From a checkpoint of a small spectrogram enhancement model.
Model: 3.71M parameters, norm layernorm, activation silu.
Training: adamw at rate 0.0026, 9300 steps, batches of 128.
Data: trained on strings of digits, spoken by a formant synthesiser in many voices, 39062 training examples, 30.5 epochs.
Rows from block 11, named by matrix and row number. Rows with one number belong to one attention dimension. Each number is 128 + 32 x the weight over its row's rms, rounded and kept within 0 to 255. All counts start at 0. After the name is the row's rms in percent of the matrix's.
# q: attention query, key and value (stacked) (model.mid.1.attn.qkv.weight, 576x192, the q third), inputs 0-191
# k: attention query, key and value (stacked) (model.mid.1.attn.qkv.weight, 576x192, the k third), inputs 0-191
q.87 121 [185 186  73 117 166 137 108 160  76 126  47 130 119 147 153 111 105  87  99  87 138 130 136  93 153 142  86  95  90 140 112 179  99  85 159  71  73 135 177  99  98 141 172 153 119 171 105 116 118  88 135 170 135 140 126 146 145 144 137 137 140 169 198 131 151 100 151 165 172 137 115 107 115 170 142 144  92 168 120  59 123 149 132 166 145  95 195 145 213 123 162 178 115 146 115 121 113  71 101 148  95 120 134 141  86 137 136 125 175  90  95 114 141 133  89 184 141  92 144  72 106 205 107 127 171 134 162  84 118  94 136 126 108 142  84 135 102 125  76 140 124 131 194 105 158 113 116 128 129 172  99 112  62 136  97  71 140  90 111 123  94 115 115 106 147  75 141 180 165 129 194 106  58 124 163 125 146 115  81 114 134 157 139 155  81 129 137  88 119  98 156 153]
q.88 090 [144 126  51  97 172 162  95 136  98 169  77 176 123 127 131  67  94  93 135 126 128 167 107 138 188 144 139 180 137 177  68 136  96  82 131 108  95 100 163  57  74 107 144 140 146 146 120 148 109 174 151 165 138 103 163 156  87 176 127 147 153 166 114 147 182  84 149 182 132 134 124 150 196 117 124 118 122 143 128 120 142 143 138 113 127 119 153  84 192 177 138 164 125 162 120 143  92  64  88 160 100 126 115 122  96 212 121 147 151 119  86 146 132  98 105 174 176 144 148 101  86 155 138  66 142 114 139 113 143 135  82 155 176 177  71 110 153  71 101 152 116 187 119 120 107  91 113 120 137 137  79 130 132 160  98  93 146  70 108 122  77 192 151 156 158  81 105 144 133 136 145 123 138 145 159 145  82 128 127 117  90 165 135 128 101 160 150 108 197  66 142 172]
q.89 093 [148 165  84  97 147 166  80 148  83  86 111 157 141 137 145 102  93 118 110 143 125 144 136  82  90 142  81  97  97 128 119 174  74 129 140 130 107 119 195  98 106 152 136 162 136 133 113 117 121 116 140 125 133 105 103 165 162 196 117 101 121 204 113 118 142  67 150 181 136 162 101  96  59 138  66 187 100 187 140  90 148 127  97 125 153 135 124 109 182 178 132 207  79 120  74 127 120 143  84 161 105  94 102 124 162 191 112  96 148  51 135  97 125 151  78 171 129  80 148 148 147 189 157 123 168 120 147  91 127 124 123 153 104 166 142  74 138  86 133 116 103 106 234 139 129 115 129 147 149 164 105 119 122 108 118 112 148  97 115 144 108  60 114  87 137 117 136 177 145 176 129  73 134 113 117 130 153 176 102 161  80 134 119 148  69 129 107 115 104 113 195 135]
q.90 105 [159 150  72 130 202 132 144 159  87 142 102 144 140 128 127  99 143  98 169 102 170 116 121 143 120 179  74  92 191 111 102 115 145 112 143  26  97 180 174  74 107 153 158 153  65 114 132  96  99 143 132 171 131 124 100 126 130 115  78 185  91 185 162 130 117  71 107 151 179 139  98 129 120 163 131 153 155 127 132  97 141 147 179 132 150 136 132  75 159 125 148 150 122 106 100 144 143 123 123 158 102 124 155 132  81 139 138 144 149  86 103 121 174 121 183 104 158 114 184 147  84 135  98  81 186 149 162  87 144 111 160 125 145 145 114 131 149  70 123 124 117 130 146 108 140 110  91  88 146 191 142 117  66 141  85  64 127 121 109  98  44 111 114 172 150  67 124 174 100 150 182 125  69  93 122 117 106 154  93 101 128 155  65 164 117 155 146 118 111 140 199 173]
q.91 102 [109 156  50  98 133 165  95 142  86 120  83 164 124 126 146 152 121 102 158 113 177 128 152 139 101 144 105  87 148  73  81 149 116 181 125  99  67 166 188  91 115 169 142 132  82 128 142 139 130 105 104 150 172 165 108 117  87 122 137 147 107 187 152 142 113  72 126 169 126 134 109 122 135 127 108 151  90 176 173  51 111 151 190 117 148 112 164  84 148 126 130 186 154 135  95 132 140 138  58  69 114 107 148 142  67 163 120 107 179 108 106 102 179 121 149 131 142  90 144 162 108 149 112  93 151  89 173  99 152 134 143 140 121 141 140  90 150  84  97 165 108 185 138 134 120 162 137  84 135 155 123 140  67 164 106  63 115 105 132 119  58 115 114 126 158  59 144 181  71 143 176  75 102  87 126 166 117 146 111 149  90  86  62 128  71 145 128 118  82 111 167 107]
q.92 096 [ 82 105 213 182 102  96 116  86 182 140 189 125 143  94  93 202 169 145 156 140 118  63 148 188 100 153 174 132 152  94 163  84 139 122  80 147 139 140 106 164 167 110 114 110 152  63 153 128 130 130 127 105  96 118 100 132 149 117 119 131 119  78 123 170 115 135  99  90 126  87 133 130 116  75 131 125 160 134  95 193 150  85 104 138 106 115  73 130  90 108 114  61 129 120 134 127 118 190 209  90 111 157 136 110 109  59 137 177 109 109 179  99 121 134 200 121 109 139 151 143 151  81 117 145 106 159 161 194 139 183 152  83 100 112 120 140 144 160 125 161 141 130 120 158 128 199 142 124 141  80 176 132 110 128 178 172 124 191 156 127 129  75 128 136 104 151  91 115  96 100  99 153 163 146 124 124 160 154 153 169 190  95 127 111 146 108 122 141 100 166 138  64]
q.93 082 [118  89 162 189 117  28 173 125 143 161 148 116 112 104 127 176 194 170 196 128 127  77 167 160 142 120 166 125 112 198 120 118 152 132 110 129 132 178 127 144 105 101 125 142 123  77 132 124 101 119 147 154 110 138 139 142 134 195  82 146 164  78 155 140  92 133  94  86 180 122 137 177 183 108 134  80 106 100 119 171  68 115 167  95 113 153 107 127  76  98 116  66 140 106 152 100 145 127 125 143 109 170 118  73 102  92 169 173 104 159 161 110 167 125 201  59 127  98 134 124  89  91 122 153  77 103 177 192 120 169 153 144 118 104  75 190 113 120 125 102 132  94 141 130 137 129  76 108  97 116 177  82  92 144 153 111 124 159 135 114 107 179 116 129 105 119 135  62 113 124  81 185  75 128 126 149 120 103 141 118 168 117 137 136 152 157 134 146  92 147 186 113]
q.94 086 [ 86 114 165 173 110  99 156  77 167 119 146  90 166 120 101 107 119  81 140 108  85 142 120 187 122 104 139 145 132 163 137 176  87 155  51 187 154 101  80 149 129  57 123 144 211 134 117 149 191 121 151 140 122 130 171 132 152 142 162 122 144 102 104 129 117 134 176 155  48 113 137 159 117 139 129  92 145 102 107 176 125 161 101 167 152 123 102 194 143 148 106 151 110 146 119 129 109  88 161 124 171 112 108 116 138 148 120  95 108 116 134 167  60 135 123 157 134 123 121 112 113 103 124 153 102  96  67 126 104 164 101 124 131 127 137 157 123 178 146 110 141  70 118 121 131 122 159 202 108 109 131 104 153  97 119 192 118 112  92 155 183 141 160 110 112 168 137  69 170 112  70 114 170 156  61 109 187 145 179 184 143 181 162 141 200  40 129 112 179 145 132 129]
q.95 103 [ 98 152 180 174  76 135 171  90 121 136 181 109 139 138 131  94  78 151 119 144 119 166  94 146 190 102 134 175 101 133 143  86 122 128 153 205 151  82  65 110 156  75 153 159 132 144 133 143 150 120 106  80  74 103 144 124 125 129 144 132 157 107  78 126 162 154 129 138 120 120 185 163  85 121 118  61 164 119 117 186 153 171 118 150  54 131 141 184  83 142 100 150 134 131 158 149 103  92 152 195 113 122 114 127 191 154 139 118 114 160 126 170  96 127  94 130 115 153 112  96 110 118 148 141 122 145  33 109 125 113  86 167 173 103 136 155 143 165 154  79 147  84 162  99 144  55 127 177  82 107 149 125 143 112 122 176  97 109 103 138 201 126 140 169  87 177  97 105 163  80  76 129 156 124  94 101 160 117 147 168 154 150 203 118 128  98 141  99 151  94  95 115]
q.96 079 [118 137 129 144 151 111 142  94 145 108 126 168 118 100 166 114 151 104 153 162 148 140  48 101 163 126 118  90 157 107  94 174 100 168  68 162 191 121 144 128 101 152 119 137 116 124  86 176 126 137 155 138 177 146 115 140 115 137 115 119  74 156 125 145 117 138  84  99 131 128 142 125 104 136 135 156 140 105 202  97 139 138  78 120 131 143 113  88 147 154 176  70  97 125 102 121  29 142 156 136 189 147 135 116  90 119 101 173 101 112 113 139 140 105 118 111 103 106 128 153 102 108  62 144 172  92  28  98  80  68 112 182 181 135 191  99 136  77  64  86  89 136 153 116 110 135 116  66 159 117 118 118 137 170 143 164 130 143 115 169 111 151 160 158 132 164 176 116 105 139 151 159 164  72  56 168  95 122  85 115  68  84  82 124 112 125 148 122 102 202 133 159]
q.97 102 [146 161  91  98 107 155 123 169  87 164  98 108 140 180 131 124 121  46 111  72 124 190 172 164 149 108 108 158  86 122 172 157 119 149 123  92 115 120  97 127 105 135 152 118 156 172 156 113 142  87 115 167 137 152 122  85 137  32 141 100 144 164 171 139 110  92 141 134 107 135 125 120 152  91 122  98 114 156 130  84  85 192 127 145 145 133 155 179  85 108 114 163 108  82 116 118 124 101 147 114 124  52 126  92 145 169 131  90 167  88 105 174 115 126  81 178 151 139 135 144 153 141 142 211  76 119 172  52 168 151 148 156 140 194 148 183 100 155 177 128 108 110 104 141  99  93 156 163  95 124 139 141 105 145 141  96 156 155 111 179 144  99  78  70 130  88 173 150 157 161 142 118 143  98 186 120 167 109 114 153 133 163 114  42 107 162 138  85 140  77 108 118]
q.98 126 [137 163 131 104  94 140 131 154 139 107 140  92 120 148  93 107 121 141 127  93 110 199 190 151 143 136 145 154 100 147 170 159  98 176 159 111  84  83  73 179 105 127 153  58 141 157 161 106 172 109 138 130 110 126 155  98 149  85 175 141 176  94 189 106 136 130 171 159 123 104 153 125 138  93 120  85  84 168 116  89 107 135 104 139 124 162 158 152  96  78 119 160 111  76 106 118  79 107  98 163 123  82 145 148 119 177 111 101  92 138 102 166 103 190  83 168 124 173  91 109 160 142 122 209 100 154 138  90 166 170 108 139  88 154 116 148 113 175 163 151 118 112  93 138  48 136 132 161  75 116 114  94 126 124 189 137 124 103 133 183 192  96 101 104 110 130 165 112 178 116  89 169  98 123 164 134 165  99  96 167 164 180 150  94 124 144 147  64 157  54  98 142]
q.99 081 [150 136 130 139 164 106  77 122 157 127 168 117 103 126 136 147 150 132 125 144 142 139 162 147 142 125 131 160 173  90 186 150 158 168 120 133 135  79 116 140 167 140 128 127 142  99 107 171 159 156 140  74  92 169 154  63  88 125 172 137 189 157 145 105 134 136 150 111 115  88 119 155 137  43 150  99 139 164 116 123 117 130 136 174 122 148 138 120  67 105  87 151  84  98 117 132  93 111 141 138 149  84 170  71 180 174  93 115 147 136 112 136  40 156  90 133 147 167 121 161 164 117 164 179  94 171 109 130 122 162 165 112  79 141 177 207 101 201 160  88 137 125 128 141 108 106 128 171  69  64 149 123 142 181 160 100 155 193  71 130 177  87  80  89 130 136 100  83  72 122  97 130 135  57 124 170 138 122 121  92 159 108 114  86 142 102 140 101 142  70 169 147]
q.100 111 [130 158 152 135  92 124 182 169 121 127 129  71 118 137  68 121 124 120 152  95 101 195 168 169 132  96 134 138 113 158 206 133 108 158 177 121 108  91  76 118  97  75 132 103 124 150 174  94 172 138 134 134 133 130 127 152 157  97 130 123 162  99 181 121 125 149 101 147 148 104 135 131 115  72 119  64  81 157  84  79  84 171  93 127 101 172 190 130  87 120 146 159 134  95 118 122 138  63  80 109 124 145 156 140 136 158 109  99 124 146  86 135 124 162 127 182 133 162  76  84 159 154  88 210  88 145 144 111 167 142 124 152  86 135  80 178 111 192 150 131 126 122 131 123  65 115 114 181 111 102 135 118 113 113 165 122  84 136 119 116 160 126 113 126  69 102 156 106 132 103 115 168  58 175 202 108 147 124  77 111 165 196 123  74 140 167 123  75 115  66 122 118]
q.101 127 [124  86 150 155 148 101 131 111 138 116 141 147 118  79 156 133 129 142 134 183 122  85  68  75 139 151 133 131 135 129  74 115 130  94 119 106 125 159 171 127 117 174 105 162 107  59 120 192 100 159 122 158 159  74 152 139 134 194  75 153 101 136 116 146 129 137  85 112 157 138 117 146 132 164 113 180 146  75 172 178 167 101 132 134 138 117  95  90 171 145 144  73 164 175 132 148 169 162 175 118 130 196 118 173  83  67 101 163 134 118 145  90 127 111 141  58 126  82 158 114 108 109 147  73 184 115 112 156  84 115 126 120 175  60 111 121 157 108 101  81 110 122 163 135 182 156  85  98 124 137 168 121 147 123  67 136 103 146 141 117  93 144 163 138 151 127 114 122  81  95 117 115 108 117  64 133 108 152 184  94  96  82 131 208  89 114 118 209 150 199 156 146]
q.102 088 [ 89  99 172 106 132 130 135  81 162 134 172 120 129 139 110 154  85 134 139 126 131 111 135 180  83 132 151 110 115 131 163 166 137 159 129 116 143 132  95 135 166 100 110  86 177  46 194 156 151 138 115 105  87 164 128  86 130  72 143 127 184 149 149  83  99  99  81 165  99 144 177  92 114 105 167  81 166 120 151 129  78 128  99 135 132 160 118 148  47  96  71 111 114 138  94 161 101 173 141 155 157  84 157 113 116 118 118  99 102 137 139 122  96 146  82  82 147 134 137 154 178 107 174 155  72 164 159  79 121 175 161 184 118 114 144 151 138 148 171 183  56 145  80 143 112 144 153  93 144  87 189 162 141 165 112  85 141 126  68 185 149 104   6  98 114 134 129 136  97 139  74 142 151 123 126 136 189 109  96 134 162 114 108 106 137  96 141 136 140 147 119 103]
q.103 101 [ 76 154 189  53  92  94 150  90 159 126 171 114 116 117 100 163 131 126  96  97 136 108 152 181  91 111  98 149 125 129 173 171 132 174 116 145 129  87  63 145  87 103 121 132 145 117 146  85 137 117 136 125  74 214 117 125  99  34 179 124 139 139 127  83  92 116 116 125 138 132 104 101 153  59 146  64 112 150 129  96 105 135  87 157 115 173 143 161  50  94 110 136  96 143 109 108  95  97 121 175 139  72 157 100 150 106 114 132 128 161  96 160 123 149 156 161 151 145 101 172 143 117 123 200  45 161 150 150 143 133 144 143  84 157 169 197 128 182 130 170 105 109  94 148 101 137 160 152 147 137 155 129 127 145  98 137 123 157  72 120 161  96 106 128 138 140 126 141 113 112 107 160 157  40 134 168 137 145  83 148 159 142 120  75 118 136 156  75  83  79 112  92]
q.104 075 [121 157 150 183 109 176 132  75 113 183 187 104 125 127 132 173 131 156 148 134 160  89  83 116 139 135 138 184 126 111  63 140 167  86  91 103 180 140 154 154 150 132 101  67 101  97 130 175 161 147 109 110  54 160  87  57  91 138 127 159 174 150  49  75 121 163 117 166 131 132 173  71 130  92 129 136 175 175 157 170 124  40 121 164 136 132 141 126  93 101  92 115 104 147 118 137 169 179 157 140 143 117 106  77  92 124 111 139 141 131 111 139 103  74 101  73 138 110 126 174 117 120 147 151  76 159 149 135 135 160 150  71 119  98 130 135 115 156 139 119  88 164  94 147 154  93 143 136 158 103 157 115 146 144  91 126 184 169 133  95  94 153 112 130 127 236 125 154  78 124 103 127 161  92  98 126 148 142  82 112 125 107 100 134 179 121 131 183 159  87 148  90]
k.87 107 [147  62 122 188 137  85 148 142 124 120 123 112 200 125  96 138 183 140 137 144 131  51  96 121 141 165 104 107 157 152 108  93 159  74 148 140  97 182 168 124 152 214 118 151 105 103 116 135  92 145 120 183 123 141 147 143 158 168 111 162  52 127 119 166  81 165  76  78 144 119 123 168 119 111 153 147 105  56 132 119 127  94 181 116 142 166  70  38 130 149 134  91 110 115 126 166 125 201 176 148 112 135 109 143  82 110 108 177 106  84 104 120 142 138 172  62  92 102 165 153 140 128 183  68 155 128 127 121 106 149 183 113 103 131 142 145 143  69  66 115 129 154 147 124 172 166 106  67 156 160 171 138 110 138 100 149  97 122 132 127 104 127 136 157 148  91 110 133  88 138 172 133  83  88 106 136 123 162 119 122 155  99  91 152 160 139  81 150 123 161 180 140]
k.88 079 [182  65 144 173 170  69 173 176  87 167  97 131 136 136 112 165 159 130 185 187 178 109 101 101 108 180 149  81 129 119 108  72 106 117 147  98 147 174 128  98 121 163  80 154  90  92 167 140 123 187 123 167 140 154 153 131 110 142 143 130  92  92 189 121 131 138  84 106 119 119 120 175 142 143 118 174 109 115 135 155 142 102 153 137 108  93 110  99 128  81 160 145 127  95 154 120 183 178 100 121 113 165 148 133 100  91 135 151 122 131 183  94 175 103 174  51 153  86 114 181  83 141 124 100 111 150 124 201 131 167 103 109 146 116 122 172 116  73  86  75  86 151 171 124 166 148 115 125  70 132 153  77 127 143 151 103 102 141 136  88  62 159 101 134 119 147 147 137  50  70 129 157  72 111 132 117 106 120 125  93  67 118 126 135 163 146 141 162 126 177 125  76]
k.89 090 [118  90 136 187 142 133 124  72  82 144 116 120 173 136 131 143 188 159 150 150 127  18 101 139 144 166  99 102 139 131 119 134 183 150 111 137 132 114 116 100 129 152 132 129 162 123  84 129 111 116 118 120 167 111 192 181 179 189  60 151  66 139 101 127  70 163 127 104 120 131 165 162  98 118 153 136 134 131 175  91 145 129 133 110 133 158  96  36 151 114 141  81 104 167 111 172 136 207 190 110 120 172 132 127  83 117  82 135 180 114 149  78 119  89 170  58 136 104 195 143  99  63 133  78 122  93 138 135 118 162 153 102 123 123 139 142 139  97 126 122 152  92 125 135 124 152  91  51 152 149 162 147 159 122 156 154  80  94 121  93 123  88 144 144 123 103 103  98  91 135 164 113 168  83  93 169 126 164 121 143 124 100  92 155 144 113 100 162  87 141 190 139]
k.90 109 [128  87 159 222 120 110 140 153 117 141 123 121 172 105 119 204 216 168 152  93  96  98  97 149 109 198 131  98 135 135 167  86 131 153 102 112 131 129 117 117 156 143 133 141 152  44 135 138  98 157 126 148 158 173 134  98 126 136  64 160 112 140  97 133  89 134 116 124 150  83 132 149 115 121 138 104  51  97 100 114  97 145 122 151 104 146 112  87  95  90 122  84 131  82 145 148 161 141 152 149  92 106 106 128 141  68 119 176 104 161 127  53 168 183 137 101  64  85 137 151 160 118 108  99  83 139 151 184 144 199 152 118  83  85  86 158 178 129  90 138 143  89 171 162 153 170 104  95  96 143 156 118 122 138 146 146 100 139 126  97 117  81 147 153 177  57 119 110  89 113 134 150 107 100 142  92 153 117  83  91 183 130  81 178 179 102 122 149 116  97 159 109]
k.91 110 [107 103 146 214 118 101 154 147 133 116 164 111 173 136 115 171 183 177 173 151  78  77 102 173 127 134  88 119 121 156 159  98 137 155  69 141 127 150 129 150 158 175  77  89 140  60 120 119 140 140 136 115 130 141 120 130 150 159  62 155  58 134  94 186  65 191 118  78 121 114 178 132 129 130 160 105  84  68  76 123  95 128 171 158 122 144 127  91 123  82 142  76 103 140 100 123 138 151 163 149 140 127 174 149 100 113 114 159 143 151  94 123 161 135 169 108 131 121  94 122 134  98  90 104 132 153 123 183 126 172 158  91  97  96 112 205 120  97  88 125 148 105 106 135 111 185  91  72 142 170 183  92 144 138 134 187  83 134  69 130  87 108 149 194 145  83 136 101 126  98 110 147  96 134 123  98 120 136 127  84 176 147  63 148 174 107 139  91 121 108 169 106]
k.92 097 [107 114 154  50  87 179  76  42 117 126 130 128 111 139 125 124 120 103 104  51 140 216 162 143 123 105 108 126 103  97 112 144 117 146  99 110 129  79 114 134 168  86 109  86 187 157 136  99  99  85 167  86 121 175  78 143  94 106 161 109 166 148 117  84 130  98 127 151 118 148 151  74  68 102 122  91 104 146 108 146 100 128 117 135 130 110 141 179 136 125 126 192 142  96  91 125  86  62 128 108 107  81 128 120 154 127 154 110  98 168 120 201  81 147  99 124 198 130  93 118 131 130 121 161  80 185 105 110 152 137  86 156 109 156 140 113 145 166 196 154 105  81 121 156 147 119 180 197  97 124 107 137 135 120 151 104 138 148 124 125 189 145 114  69 138 160  96 136 208  93  90  95 193 148 137 133 162 149 114 143 122 154 172  68 109 158 136 108 160 114 132 126]
k.93 077 [143 165 141 127  90 146 113 108 200 154 108 112  99 165 133 109 125 123 136  84 179 171 121 157 134 128 122 148 154 145 120  82 142 153 144 117 136 138  96 174 133  77 153  88 126 119 154  70 114 133 130  99 111 135 134  99 165 117 135 194 171 160 129 100 200 105 142 161 132  96 120 120  86 141  99  71 126 155 134 160 128 154  75 105 121 114 167 167 118 119  99 146 151 106 120 135  85  80 114 135 106  80 147 184 198 176 153 118 131 179 160 111 107 133  95 138 192 160  72 161  82 133 105 142 102 128 103 118 119 142 101 102  87 129 114 143  28 189 163 150 110 120 172  89  78 108 124 208  72  67 136 104 129 126 152 113 192 170  88 137  94  99 155 106 152 152 105 198 163  71 131 108 167 160 181 143 154 112 102 160 127 203 132 139 103  97 142  70 116 114  97 133]
k.94 088 [148 164 140  70 173 163  98  98  99 109 149 150  95 100 147 126 106 147 104 161 193  97  93 107 122 127 170  83 145  49  73 137 147 116 166 145 155 120 164  82  95 118 200 123  91 150 114 153  96  95  90  93 152 143 105 187 169 125 150 113 123 112 111 119 130  80 152 100 114 193 119  92 136 103 123 162 162 162 126 145 166  98 135 122 157 132 133 152 153 147  82 130  89 137  87 147 123 136 108 145 165 174 123 119 125 103 118 135 122 179 182 141  64 107 157 191 133 133 128 145 119 162 184 122 111 108 156  53 138  61 144 187 135 157 184  64 104 118 140 123 101 144  97 124 122 114 151  97 175 115 107 141 135 155 161 128 134  98 190 136 138 146 139  75 124 195 116 102 124 184 187 103 192 143 166 128  90  88 144 164  74  97 118 130 104  86 109 129  89 173  43 136]
k.95 097 [146 132 101  66 170 155  87 125 110 132  57 167 102 160 151  80 104  78 107 124 166 151 150 125 107 120 140 135 130 119  79 166 118 125 127 109 107 100 149  89 109 168 166 166 109 168 108 116 102 133 152 103 114  88  60 184 127 113 148  56 144 125 161  95 189  90 125 148 129 167  63 103 136 139 117 172 163 170 145 137 118 102 117  79 160  82 149 119 129 160 170 167 127  97  88 125 104 117 116  86 163 189 114 163 140 143 143 101 123  94 184 163 113  89 110 155 148 107 164 127  98 220 158 128 143 106 143 117 106  71 110 186 167 125 200 112  79 157 116 124 132 158 125 143 150 104 116 153 185 113 106 107 149 156  89  98 189 124 170 112 130 104 149  95  95 193 148 133 161 198 186 111 131 145 151 154 103 147 135 131  76  86 156 126  91 141 153 163 127 184  77 180]
k.96 078 [132  45 158 113 134 118 185 117 164 109 120 115 159 116 184 121 138 162 106 142 164 130 159 151 103 108 222 165 114 134 133 135 148  95 115 113  94 216 125  88 146 121  81 101 109 159 109 134 135  95 139 149 153  98 171 138  84  86 102 124 170 127 148 137 136 153 151 155  88 116 202 150 166 133 168 123 140 108 124 134 169 156  75 141  91 124 118  95 137 103 125 116 164 116 100 123 144 136 168  85 121 139 182 136 135  73 124 116 152 119 134  70 120  98 166  77 133 142 126 169 125 133 139  88 143 128  93 150 147 133 130 113 102  84 149 133 151  55  85 123 200  60  96  73 155 143  99 119 150 123 174 145  92  91 200 177 130 163 191  61 111 182 165 174 167  90 112 143  84 134 123 130  66 168  92 101 145 111 160 132 133 182 164 154 157 164  81 140 129 182 124 149]
k.97 098 [ 65 184 154 114 118 173  96  92 162  87 146 121 119  81 114  78  86 105 159 131 136 134 134 126 117 142  58 104 134 113  60 133 118 104 107 151 127  93  94 117 103 126 145 131 155  94 125 107  69 156  93 128 146  95 121 162 139 179 111  87  78 138  86 116 161 108 142 127 133 159 145  94  61 158 105 134 150 168 133 117 170 150 112 131 114  67  75 169 202 147  88 156 171 140  84 112  58 122 194 142 165 179 108 133 151 139 102 175 128 132 128 171 153 139 117 179 171  81 139 170 169  77 130 138 164 102 145 144  83 101  80 116 132 184 128  73 172 116 160 158 102 162 175 125 155 124 152  80 118 120 119  49 181 128 108 125 148 123  79 176 124 123 125 113 173 110  91 140 164 114 149  62 178  91  94 130 121 135 125 109  70 104 115 186  91  78 131 104 120 127 118 125]
k.98 123 [ 74 174 156 133 104 126 137  59 125 102 185 146 105  73 136 115  69 115 151 114 123 165 148 182  73 109  88 117 174 103 154  85  93 196 139 158 155  46  74 170 110 120 149 131 147  91 162 121 129 162 109  84 112 142  92 138 138 150 141 109 133 177  97  86 167 150 118 120  94 122 188  98  99 141 134  90 117 177 132 104 144 122 124 139  90  76 120 169 174 130  40 141 157 108 141 113 101  94 181 162 180 161 116 144 137 131 133 153  92 167 163 154 126 166  94 164 105  80  81 143 202  80 105 154 110 132 137 153  81  94 105 133 117 120  88 110 133 145 186 131 111 168 156 150 116 122 156 130 103 130 121  98 194 109 153 136 115 153 100 185 131 127  86 114  97 179  97 148 141 130  85  81 188 102 103 139 175  99 108 114  91 113 138 175 117  76  74 105 102 101 135 144]
k.99 084 [105 146 142 124 161  81  98  81 143 100 117 149 165 114 150  81 152 145 138 162  97  94  90 132 117 164  97 107 184 128 104 165 110 129 136 107 199 109 136 109 124 154  83  66 109  28 146 117 110 168 143 135 148 136  78 147 128 147  91 158 121 138 108 162 164 106  88 131 135  94 125  87 128 140 107 126  68 147 144 154 167 111 121 154 122  68 156 109 208  94 110 136 118 146  65 101 117 153 102 155 183 135  80 245 103 110  88 146  98 147 120 105 129 161 149 144  77  86  80 158 175 131 123 150 158 133 114 109  96 193 105 100 127 142 128  97 111  85 157 188 108 136 182 108 122 152 132  61 126 156 133 128 112 171 160 107  89 147  58 192  79  79 149 120 130 153 148 121 125 126 146 102 175 103 114 157 134 179 114  92 124 142  76 109 148  60 123 144 109 112 156 111]
k.100 106 [ 86 202 159 110 109 163 119 119 150  89 134 143 106 122 110 127  79 111 176 122  94 124 129 178  91  89  85 141 152  80 158 156  55 151 140 135 178  85 136 175 142  74 136 157 203 145 144 127 146 128 120  90 140 117  83 154 150 172 137 126 101 126  78  61 162 150 150 135  97 132 153  70  95 130 108  65 138 144 127 108  73 133  94 135 117  85 130 161 174 136  41 149 139 121 136  97 104  97 191 154 167 132 133 133 141 139 125 141 120 110 147 174  93 197  63 137 131  87 130 130 167  86 120 183  87 140 157 151 123 105  78 147 109 156 147  93 167 161 182 152  97 144 158 145 130 125 176 138 147 133  79 148 205 115 108 185 115 151  96 151 150  54  87 121 120 182 138 110 161 138 105  66 158  93 130 149 148 156 127 136 114 128 156 130 153  83  96  68 109 133 122  96]
k.101 127 [182  52  85 148 135 103 146 202 118 175  88 115 138 149 122 166 175 146 117 126 137  99 135 113 127 147 142 120 138 137 148 144 119  85 112 100 124 174 141  98 145 171 115 124  76 133 119 152 145  80 115 145 158 116 136  87 101  79 147 160 134 104 162 157  96 118 135 118 127 109  69 147 211 133 138 158 135  81 129 124  83 174 117 138 141 170 157  56  86  83 191 108  97 109 123 131 176 153  82 128  67  92 162 117 110  93 116  96 125 128 133  66 132  67 134  98 147 138 120 112  93 170  83 106 126 114 135 106 189 135 166 150 130 104 179 166 103 121  75 133 169  91  70  78 114 130 115 177 151 134 177 164  51 122 154 118 116  84 170  77 142 124 150 140 119  95 173 140 119 138 115 187  75 155 163 112 109 127 150 142 170 140 130  73 135 235 126 116 145 153 163 118]
k.102 081 [123 131 118 171 157 122 115 110 124 132 129 152 111  91 169 151 128 152 147 154  82  90 125 148 148 196 123  89 195  91 169 151  52 142 124 163 191  60 104 121  98 148 126 101 130 130 108 171  86 167 155 128 135  91  95 169 182 167  35 125 113 112  98 162 161 126  75 140 112  98 117 120  98 126 114 111 108 129 118 172 123 108 123  99 138  82 113 116 200 125  95 126  99 117 105 129 104 134 177 146 202 150  39 242  80 122  89  99 108 166 117 135 112 157 158 180 136  96 138 186 142 112 134 112 142  89 129 131  98 154 137 143 146 100 117 142 109 157 123 151 105 121 104 165 128 128  90  92 133 140  94  87 141 170 146 132 126 117 122 171 102 142 173 128 105  92 130  44 111 148 187 139 123  72 142 143 132 151  67  81 140 116 118 166 115  67  93 177 147 150 141 105]
k.103 098 [ 79 146 179 109 142 101  88 103 134 135 196 176 185  89 144 133 124 144  94 185 138 116  72 154 127 179 113  66 125 100 142 156  73 155 113 151 129 110 117 126  91 127 106 128 156  89 129 127 101 127 179 125 119 134  89 169 161 154  60  99 137 124 145 136 108 131  98  87 114  89 142 128 137 158 146 137  69 160 138 151 129  96 161 132 140 127  67 113 161 138 100 127 127 113 112 108  85 122 186 142 202 153  87 219  84 102  80 133  86 119 162 133 149 165 129 137  93  80 152 133 171  96 117 196 134 126 108 145  44 142 115 124 108  97  98 132 132  98 149 107 104 127 210 166 137 120 171  67 148 174 109  73 190 113 110 151 104 117 119 217 136 110 116 127 125 148 152  65 148  91 135  92 150  85  97 102 153 117 114 127 137  91 138 160 131  41  88 128 113 125 138 144]
k.104 078 [160 111  80 192 152 111 142 153 134 153 111 135 123  80 214 166 162 126 137 170 118  88 112 136 117 146 132  93 149 110 101 111 123 170 121 110 162 123 178 133 112 148  94  97 131 123 108 136 117  76 174 115 128 112 124 116 214 142  82 156  61 163 182 186 104 121 107 168 111 112 141 181 158 145 146 132  72  99 136 152 121 154 190 149 146 104 104 111 131 177 163  85  73 180 137 127 187 141 100 156 172 116  67 183  59 129  97 125 126  95 120 135 135 175 134 155 111 113 131 174 133 162 132 140 115  73  88  77  95 179 174 115  67 131  84 153 183 110  95 155 137 111 144 124 114 184 102  98 126 141 103  66 104 143 179  96 105  94 158 184 117 119  90  95 116 115 143  88 132 103 157 104 155  78 117 123 110  98 146 130 141 122 148 163 154  79 171 106 117 137 172  60]